A small image denoising model, trained from scratch.
Model: 1.63M parameters, 32-pixel images, arch unet, norm batchnorm, activation silu, widths [64, 128, 128].
Training: normuon at rate 0.018, 11200 steps, batches of 512.
Data: 195000 training examples, 29.4 epochs.
Rows from block 8, named by matrix and row number. Each number is 128 + 32 x the weight over its row's rms, rounded and kept within 0 to 255. All counts start at 0. Numbers have three digits each. After the name is the row's rms in percent of the matrix's.
# short0: shortcut pointwise conv (model.decb.0.0.short.0.weight, 128x256x1x1), inputs 86-171
short0.44 109:138118127133131105130128111137132123124124137118129134128133118115122112091189110130125125101113136114131122118174127120140161105066129154123159150095130192179111220135227140105151105082106112165153102162194077090122184161154065118112110101132115205148130132
short0.45 091:126135124120121133133138151131128136132130133135109136124132140154131119166068186130135131153137131138137127136093133143127095196097124055175113107084201054150033148175082190139186144119190073108134051146144137132155094157183197093099100131161086083142208145
short0.46 092:129111130133132122120127101125126121119120131119125110133126112110144129056220048129119117118119127118111125118173120115138184082074123176146046126096175148135130116092084191185092068084117141156064142096084151084168141165155090107117122144137100155118111117
short0.47 100:131114130134129116115125111132133125130123136115138125124123112107131128087214078132121122102113121112119137124184119127136180141104073161071136118073131165220193170063155163182132130104116148175084109107149209118103134103156058206114127130120111154102168135
short0.48 092:120115123138121121132127087114131128123115108109151114116124113099107127058213087123125130107123132113118132106166133119142163197109167187154203116086125153141087174119191186089120061150143150124176105126169141122097169173155151143091120174177125090081199110
short0.49 098:127111127131130115125121121127121124119124128120139136118120129120125122095161085121132122113108121116132128120177119121134167078101178144163141093116103172129046090189079126128085135082176171119147182165115148143166082158149083134098102134168079064136182149
short0.50 093:125153131122128144145126162127113131137136135138111131127123135156129131161059159125134133157153124138135133140067130144120087150187171177157120149104144119146143098131132159118097132105177102107053027131171071186127162131108166175105112170106059109154127154
short0.51 088:125145123127131149143130157133129138126136132145121131119138140146134135166055175134132128156140124141142133149069143154121080165152140092131153137109120093150076082132147128123142161078144189155133108157151105133168149193080136086220094174163255143064146121
short0.52 106:129116129131131127128124103131123123121122130121133129117125115108128132080175070133132113108120130120122124118175127122135186052146238126063156120179132177114110179031107153137046114108162159150170116124225135127150189111155106232093099165103143102159106088
short0.53 106:121112130132127127124128107126117111126121116119132134122124141116117131101167116120123132111123135118122122117149124127137158160152225121156174151189095172113117043096076180179122090156170125093114160041182242075096132182122086123137127142114064057196104067
short0.54 105:120138129126127140127132143125119140137142131140138148124134142133124131150063157127136137144133126124136125147076140145119086099093096046117119165169150135113135106146139137054107109185132134124105083128155139073168075073116160109117075108106167105146124099
short0.55 100:127115128130127118119127114120124126124116135117141120132125126123124125097184100128130124111121125126127126122158130117131150213131241123146181147098189093139056207173154116144139115107146202112132123106135150045134176145095079163055134136142085110251100090
short0.56 098:123137127127120138129132155133132138134137134140127122135130124136124126151076169125127134139130123133136128126078124132119094120064091124129110114139109153117154136167133088078236120074161133126114147181130059167121084129157159126118143178161147187199132112
short0.57 097:142133121129123136131130136129134138145137135151134135128137141157160129165056171130126129158133134134151133151107130127118076136249123128153075082186165147105118036129107113107120165105108145101154141166057134067149091157153086095093132107112212230133154161
short0.58 102:126141136131126149138131145127119142135131138132119138124133136126128123152075130135125123146144126117121126142080139123127095176145125159147136125163137140007110125175116097082077132156141163081174070096067057207102168111088062192059157149096078075151182153
short0.59 106:125141128125123137135127139122128129130139141133123132127131131149130131149067139136131132151138109129141132135097126141121082164079170041125147113098186177068039128150122129052075200162082108037116099214071087085181075112110078061053100107069141112098123177
short0.60 101:124120122132135119126122109121129112127125133115133128124125122110126132120206107117124125114120122129130132119158126130140160180120121084087105221034080098123106126083104106142065115157112131194099071131083128094130086127081133115175092212126100101061090111
short0.61 106:126140119123135146136128136128135130128139134139119137143129144149137128174070168133132135158132131144144140140093140141130075111180163091136000118148160107086090050162153106184115101142067120099115074172142084154092124182130196092075145111076104157096105137
short0.62 101:126126124128120114112126111120135124124120107119140126128116131110120120106187088117123120106109133123122130122176142125125180053122119127098162117111144156167138160080078188073160104101148212135139215090079140126132141144206072112056131064141065095109161096
short0.63 102:124134128125127133135134151126133142129126135126128129127133145121122135163063166130124147137131141125134124134101138122124093167116139126108111109137054147071151112107109189182091099148154078106146069090169125152121031077160133108160157085163217150098169105
short0.64 099:129138131123119136146134149139131140126135133145130131131132139130125134178062171121135132146130127139132132148105142150128093141172128094154165119091174088202083015109083139089176121109157134110154176243142117159162068115116122040130120101116170087000117096
short0.65 096:119135128127130140136121158124119134139127129135138137134129141149135138163056155128137129148140120125136132140084133132111114201157131186099218112132134142092119076224137108068186166121144121160150179114045205175199145083105121121162093088086236158128248184
short0.66 105:133132129126123126131132146128133132132134127136120122124137136133124136161091164124129135138135120134137124123085127130119097056116167103062048134181072021066183037153168116062151114105149137083115097092092119197128099122095120144105148099167128124143096117
short0.67 097:130144125121138139132132147131121138135135123137120126138126161156135123160066195135130136156143128129134135126094126132139072085085166148111098159119081172122156078193155104135149173157120090163066126204156081121152078071103136064089220133064162157059134085
short0.68 104:132120128131120116116128112130125125116119115111135124113129116101124125088201085116117118101119132117121123128174131118121182132137131089127201085121176150140139188104158081102112157145255175220136117164151141112102176087168112161153088165140064129144104089
short0.69 111:125121126136124109123127118127128120121120128123137115143139101106119124118219089131113126105118124131121133106153132118142174122157150167186174126088156151164107144051065195108168154082109197152151151076190153118139167099143100094125116156136103041051125109
short0.70 088:118145129119116146148127158124133141131124118132119134113130143141138115139068177138124127151131130131140127143086140171125090107212138157141136128200160091111117126124191080115175194095169098198142126136111083188171069110118112097122113096157173080150127182
short0.71 084:121138128125127144135129147125118136136145133143115143126130152149130117180035162132133130163152136140131126138105121137127072125072099109097179113137075072120153144078107082148156121218131143148197115088083138164104115080077094110131128104117226148116129183
short0.72 105:124137128130126117137121110124117112117129129135140112135122108104121124107216093124121115104119137138122128119146122122140163180164090127045161161175173151157126189078115159124056106104127176157084149072100224147091152132091158136135073124132130082091033083
short0.73 097:123136127128118137135125143129122132135132132140120133127130123140131135144083141134132131128134120125134129129084121141123110175119110128225129118111137138069099072113154156183190135141165070097075079153135111113111069059143143104112178084090136152147084148
short0.74 104:127140128125130134136136135128129130130135130132127133127130136125132122165110157134129131143135127135129122130116129128133100236135058096255111121112113009126125078225143156072121170154171113096125131134092177054116097120124152084169167058093072092159141153
short0.75 100:128141126127129143136133142126131136132132130140118128124129146154130126141070172132132130144140127132133131132110134160128100131085117133100143120135093117130173110134090059115141126182111114188166192137092098136137111064110160178153131136050152146183174161
short0.76 101:135122126129123118122133127126126128129125131126132124132129123113130120117144097125126124118126132122119119112149128120127149092112172103103101094146069194134055187146122206098095062123148181184142123127225145156151183061120066191156103211142085094134150060
short0.77 094:123146123127130149133130149131124142139142126143127126127122149157124131166049164121141129160134135126131132135088132148126083191149158161149184116201142121087078137161081108129087179114176082153179096148097141180150130120109208094134152121112163120118162146
short0.78 094:122144120123129144139129160130125141133133135137114130136130136165141144154047196136138125150146138134143139132084134142124098102116161144183079106080134143158144060169185159147162193186215096130204123098147127206138110176130105107080168138087133058142152183
short0.79 094:122142127129126140136127143131128129128129127136117128124130142141136126158104158131129127145128119136138135128111127134127110164228100143183134157157130146126096129171206156127078120164015106085125089156082031173129094033062138149024130077088102160110191138
short0.80 097:127148132117126143141126167135125141133130128153139139122135141157149137173050210125133133147133134133138136149085136139116099126157106119188098049146064126153114101173146178145069123188113146132169103180144109159169124146151123175103100156086114097166098193
short0.81 093:128127126130122136145126159137129134142139141144106128134129126157130133148063169135142138158144123131132137125064132144118092055159112075167040131135118131152121069111102110107168146144138071191185126145139125194119058041118140082108078086158251127097135083
short0.82 105:130133130122138144138133146122120139132132141131125119136133137143128127159073165131131124149135124125135126132065135136134106107032123098076130071162206194133099090177172100155103153119164127033157122148096115111120126119155114105079120125133156129122201170
short0.83 100:131122131136127117111125099127126126130122141122144131116124112108120123089191076122128120124115133123118129123166127122126161135078102112103156147103199139195116130046135196173151108111032108164133176115104165114095182161166193199151130132165153095094141162
short0.84 099:134121122128124117129131100122130120116115131117139142122122137114130137078191070121118115114123128117121132115193123125129198087095104206142187126186094103182162168098082135153118148085140182158072172091173147139131168158212105114116120060116105108097139117
short0.85 099:124120125127132113126125124120127118122128118104134136127126113116122121127207094127127120108117121131129133129188124115129171113219067107088093123093148188093113170060126215141020126088116092186098104094128135138113103124114118163159071096148139101143105092
short0.86 091:144127122144138116117131109135129113119119125115138122126120136116145122110196077125118110097104142116120144112199127102142189149039155154114155156077122121197137133052118113201188074149091128061100134093185138147166164155114164135115138162157098106123150160
short0.87 125:127134128129126130129128130129125131131132130131127132126133131135128130138113139132130128131132130129129131131125129131125118139139091139086066148131144132119140136117149156138082149125144134241187141172145137123145207058112210119039239136128105124146151129
short0.88 107:131112126129140109120129114122122123126129120115138119130122121107133135114193083121123124106119131122119122125184123114138149143088082120101121099068176179093205191027122077072111113131068121121041137172112105078170062095113144114141122085114159047152025119
short0.89 096:135110133134127112121135096137134112119119123104133122131122119091116122058223059127114121100111133114108126115176121098135194157059120125134120073126057193137186136139085191164107171111180116129055156088154219110078153137185100143108125078104129117120093106
short0.90 107:126116127130127127127125116124119129119116118117130123129124118116122121094156087127129129110119117111133124127140122123133151158089173112147141174109079149100105155079187129111097102108121137217138084202146149058154174119077169055130144148136060058129157064
short0.91 095:129121127129131107108135127122137121121121162121153116135126118111139137064167098122120122096119143113127124133172126096128177153117096147116199143137190217148106141026131130102104128087133222162048160120145133103140151090091137091153119137093061172155162067
short0.92 108:129126127125126135121130127134131131134134142138121123125128135151131126140075157130134135139140131125139132135094127145121097165255079154098184175160127094121093117214192102115129125130095072130190091091189120141101110166081143094212139144101134114030109119
short0.93 093:119147125129123156143122140136129132125146136139116136126131138157118126177070164133132133175141130145136129135088125156128078122135115034085129088159158104100139080092139042063102140120184161162200105133097211163089131083171163095136145127196183176140073122
short0.94 095:141109129127122111120130100132122122117116120117143119127113105105127121075193071128125121089110130112115127116180117113131170160070100179104120169075157165131168168084061123160137206163171169147100098170144109144102174205115155164107133139099070159131111131
short0.95 098:117129131135124121124129148126122131131132141136128146135144135137123129128058144131124134142133126120137128142084124139134080094189060122197051177183131069090114136133175067176167190076096054127111129132091103171107107116156121127115145133163187187136174198
short0.96 095:118150128123117143130116149130125129127134126138107142124134132143125122161076174125125135145146122135136128140099127137113106069149205040095024016096142057112164067152153135184143072126103095106168080138125096135108137085111131133110179165145119157159154156
short0.97 113:126139125128124134141133150134135135130124128134128123122123143136130123173064186124137138151135137122131124137117132122125118157202147099151089107155150024121150136133130123123167093139058040215171109110123127157129099106093180082148133147151148172073134146
short0.98 107:130140127127126133135134147128133128133130142136133130139127140145129130159070176133134131144139122137133139138093135127125092051080134197080128095146173121166163081124107091102192156180129145169164249171198091211146147142141139120131094130128226199149190235
short0.99 102:130132132129124137143130144122126131144130130135111123129137134148132132113086153134129128140140119133142133130096124149121103072077150095170209100131153111148132062167175151066191133148107184110190103106133118152150141033109123106120123015174188127207200101
short0.100 098:129118130121126123120125112133132113135132113129145125128127135114126130134172122123124124124119118144122127121152122130132137167152186131111139142085151187080149176077134175181000098221130092188087072144172116177088149181117149191153140152129148116168140086
short0.101 091:133114127126115112117125126124126109112114119111137134124126117097130125110232099124127123089115125115118131113174131111126195160190085255159131164124126129161117146118132188140163152080138088110077123116189108187134166098100110175172118171194132111112077116
short0.102 096:131125128140135112116122105128127119106122115119133121135131108122121119096217073131124115106114122134130123114173130114127153131161107095141190119029085161167145196091055227135116039063115092140149108080147119090189115167198109155156119166210064126117104138
short0.103 095:140123123131126124126130114129130117118123119125135117126117133123106118113186092127130121119116131134122126116165121118134162061088147150149167173124078176082202221091069109162149101152130214176126156123123154153095201148136200161114144102164077085158072109
short0.104 084:130111133132134102105122121121135131130119130116141128135120132107128131094191100116131128107113124130139123129189137125139169112106154070149129164078180143133084191087078186150124098161169163097000148151159126075128132117142138140176132123123091045107128098
short0.105 104:128135130127129132129132152132130142139142150140123129120137154160133142159041197127123133150138126143139135139074134135117071156152121109127117158160105111137137122109111112149192084171173094144136192148191164118120120127128163131103156185110242196107181180
short0.106 119:132126125129131125127130119126129129129127125123130128131127129124127128117153116126127126119126129123125130126139125125132135121023105151111157113116157141158091154120114103063215153123116119194214111242084137123170101113134099107200098131164100219146152097
short0.107 096:125118132126140119126132106129124125114123129122134122138119129123120136147185087133134126107124144115100123115146136127130196186098167104135171117143131167216122097085094073130125040103184176156127204072118208062137134183126195077184093105101122113076072103
short0.108 104:130140128128126143136126149132126135129136134144136124122128136142131128153082149130132134145138134132131127133098130136127110081104134135255106107137068070142127071117163129123247129173120086181214155190175089144175079122146132127077144136097168143112096098
short0.109 120:129133129127125130130129136127130126127132129131127131126129130135130124138111140128128128132129128129132128125117129132127121087195170111089109125153115127121142168077168087156160182136067171255153115251072139090112116163072058137105074121083017124179154138
short0.110 085:125146131127127144146130145132133134126129143140105123118130135165139120156041173134137135160140132132147133142068122138126076104138098126184125137181156153147124155113230123087152151165137082118204113139181113173131148095170104109096125063054116116097191127
short0.111 090:129110128135118121123128115117124137123113133118144128130128115108126131074168072124120120100125122109120121123158130105113172101078071149132219149092126163145128187100148129119158134155049212177113138150162113125149034104139166100202146142108030117126100138
short0.112 106:125134133125122142129134148138133135137131131135115127123140133144128131162068165132134138142133136135138130125091135140135100182131063154000129128168115132153161144133152101135111179119211172102110140091125105097082108101172113179069147123079123141146129144
short0.113 106:119142122126127146150131143129127129132137137145126141124135139160131131164064159133129136157142128125130132144096132144123088153074151148184128155122157079174110066211129105162186131067208055125087073050173087213109157145145104171145101180129144117198038112
short0.114 097:122141132121123144141127162127130133137149145144119131130132131145143130172081160132132136163143128143140129136082133146130085114103218153175161155168059037126075147161109176108121175135146191216055131134151124086082154139119132152134128041135115199119032153
short0.115 087:126133129128126132137124125125125131131127139137125129125128135142135128130102152130131129136133128125136128136125126129125120138192110136159102058111173199187141117161244091137133172161133015065165092177139002208154122125107084135044174107123210166146139129